config.yaml
dataset: "two synthetic voices taking turns or overlapping, over music, noise or silence"
mlp_ratio: 6
am_softmax_scale: 16
momentum: 0.9
adamw_lr_other_params: 0.00073
l1_shrink: 0.01
epochs: 56.5
weight_decay: 0.009
Rows from block 3 of a small audio embedding model, named by matrix and row number. Rows with one number belong to one neuron. Each number is 500 + 40 x the weight over its row's rms, rounded and kept within 0 to 999. All counts start at 0. Numbers have three digits each.
After each neuron's rows are labels from the 100 clips, of 14976, where the neuron reaches its highest value: "top examples" is what is common among them. Only what is clearly more common there than usual is listed. The data: two synthetic voices taking turns or overlapping, over music, noise or silence.
# fc1: first MLP up (model.blocks.3.ff1.fc1.weight, 2304x384), inputs 192-287
# fc2: first MLP down (model.blocks.3.ff1.fc2.weight, 384x2304, transposed), outputs 192-287

fc1.86:502500500500497500497499496447569488409456500501613500489515484500432501485489451500505462441500511500489500513501502463500501505502500618452508502498500518505501476483520500476500501492500463500442478514509500547500523500431510500500557500500502500642500408463599500501499521514499500501
fc2.86:500500503500493500500500859500500500499500492520500500557700465500500500500500519500495500500500483500500468500500500499500506471500500500499500500500500491500500483582500500500500500500505561500500500178500500500500500500500500500500524500500503500524500495500502500500500509298500500500
top examples: clipping

fc1.682:500500479500500845500500500431500500499500500497500752500500538500500500500505500500500500476500500500500500482500500500500500500500500501461502500500500500500500500561515500500500500500500504500500477500500500500500500500455500500500544504500381500500500500500500500500671500500500500500
fc2.682:500500500500504500500500500500500500500500498535499500500500502500500500500500499500500500499500502500500498500500500500500500500500500500596500500500500500500500500500500500500500500500500499500500500500500500500500500500500500500500500500500499500498500500500500500500500500499500500500
top examples: low voice; first voice: low voice

fc1.223:521500585500500498512547657487500498500500500500500411500500504504500475553500503500505553500500500500500508500500500584499495501500513542524500483446457500456500500482500491500500466499501500500500614432500506500500514482500554500501500500501533434572500500395500503500500500501457512500
fc2.223:500500500500320500500500505500500500500500500552501501500501513500500500500500519500521500488500500500500453500500500454500538500500500478489500500500500496500500499496500500500500500500500607500500500507500500500500500500500500500500500500500500500508500500500500500500500500493500500500
top examples: child-like voice; music; second voice: child-like voice

fc1.186:500500500450500398500500500500467500500562619500500500500517500310500500500500500500593500495500807474528500500500575500500500500500500500550500500516500481500500431620500500500500500500500500500500500500710500500500500500442500590500500445500500517500500500500500500500500500331500500500
fc2.186:500500500500500500500500500500500500500500500500500500499500500500500500500500499500500500597500498500500501500500500500500500498500500495500500500500500500500500500499500500500500500500500511500500500500500500500500500500500500500500504500500500501549500493500500500500500500529500500500
top examples: child-like voice; first voice: child-like voice; second voice: child-like voice; thin (high-pass)

fc1.292:496505491500502532500499500533499500500493492499524481592651454474528504499408529492420528497502571504518493456543498520501635581504481455463395500455499493504499509483492403514486514499530494505506500483497503507500501517500482497501475501499458511675501493498504501504490501634502504500
fc2.292:500499504500531498500500510454500508500500583439493501500495521500500500500500408500505500509500572500500539502500348498500521501502500435491482500500500510500500500501499504500500500500501118500500500500500500500500500500500500587500486500500464500500500517500495500500500500427500500500
top examples: child-like voice; first voice: child-like voice; second voice: child-like voice

fc1.54:526478482490492567476518502562496492342500624500500461690500500555420500500461500500410500526429484491513505474471501564495466489512500515508519500574500500487500500510496500498494517525493491419491456493518462512500488500500500540500483500502486526506500499476547500500515530500500481495
fc2.54:500500496500500500500500492500500500500500723499500499500393518500500500500500500500500500499500500500500503500499500500500500534500500455500500500500500500500500500500500500500500500500500500500500500500500500500500500500500500601500500500500500500500500500500500500500500514500500500500
top examples: first voice: low voice; second voice: none; typing

fc1.425:518500636501605522546489553358496486496497498492499397485468541506462513499401574502500511477500470542501401574494446487502540498474500485427504500488527614513507493463495500532502508504490542500471499575500457504501493505503558501505485495500512500394501501495501490490500505485500507500
fc2.425:500500475500500503500507511517500501500500498491500498532567500500500500500499534500500500499500504500500499500499500500500553511500500436582512500500500490500500499508500502499500500500506100500500500494500500500500500500500500500500500500500389500623500478500500500500503500497500500500
top examples: child-like voice; first voice: child-like voice

fc1.280:500537503541579519500498481500500500469500485416513491490500269528500500500499499500495399575510516516500557500500500505500481501502500503500500611577505396501497500425500497500500486578520500535500634498459532491500511503470500362500458500508493500501501505500478500553500504499504493499
fc2.280:500500500500500500500500519500500500500500514460500500500328497503500500500500395500500500610500500500500496500522500501500500507500500500499500500500500500500500500520500500500500500500490504500500500490500500500500500500500500500500500500500168500500500500500500500500500500509500500500
top examples: clipping

fc1.680:501477500491487492511499522495430508507503536742500501494476563489474498501432501500486531557497507500501425500475498472507613505510501461564472472514500492500499513463467559495499501487489684506476500499469511501487533499500490474500481499503661500557503438437491488505547466503500502499
fc2.680:500500500500499500500500477499500500495500623505501501501490248500500500500500575500492501532500464500500521500502499504500501500500500483508501500492500500500500499462500500506500511500503434500500500500500462500500500500500500498500500500500377500444500508500504500500503508496500500500
top examples: child-like voice; first voice: child-like voice; thin (high-pass)

fc1.391:502501505500487500527542487593504494500499582507480415540565603514503500501499574499517491528510490505466481498553499497503508483501499511559502501500500609499480518498511506500505510491513500502500494458492507488510533498510500491506644503500645500416512499689524501551500538476502499509
fc2.391:500500500500499500500499443501500500500500503505442439499499499500500500500500517500559500534500522500500531501455501502500501501500500502889500500516500676500500500412500500499500500500499422500500500501500500499500500500499500500500465500500542500500500338500493500500500421499500500500
top examples: first voice: low voice

fc1.353:500523495317500564534553500500500530500577500500500500500562501428500500500476500497500500500500537536575500563500500500500564511500500500508500500500500478500500500500500500500500500500500500500320500500500500500500500627496431500500500500500500500500500500500500491500500500500500500500
fc2.353:500500500500500500500500506500500501500500575506529500499477083500500500500500556500498500515500508500500493500499500506498502492500500500505500500500500499499500500501500500500500500500500555500500500500500494500500500500500500500500504500500428500516500498500500500500501500254500500500
top examples: child-like voice; first voice: child-like voice

fc1.242:500600497424500500500614500590500511604500519497500501499500351500487500500505433500597496357500507500500502500486468565500509374500500501578500497515500502500500500500500500500500500535299500500500558501500575500500499500500513500500520485485497501460499377500500500532500332401500500616
fc2.242:500500500500512500500500499500500500500500499494500500500500503500500500500501500500500500504500109500500497500500500494500499500500500500578500500500500488500500500511500500500500500500500500500500500500500500500500500500500500500500999500500500500500500503500500500500500500527500500500
top examples: child-like voice; first voice: child-like voice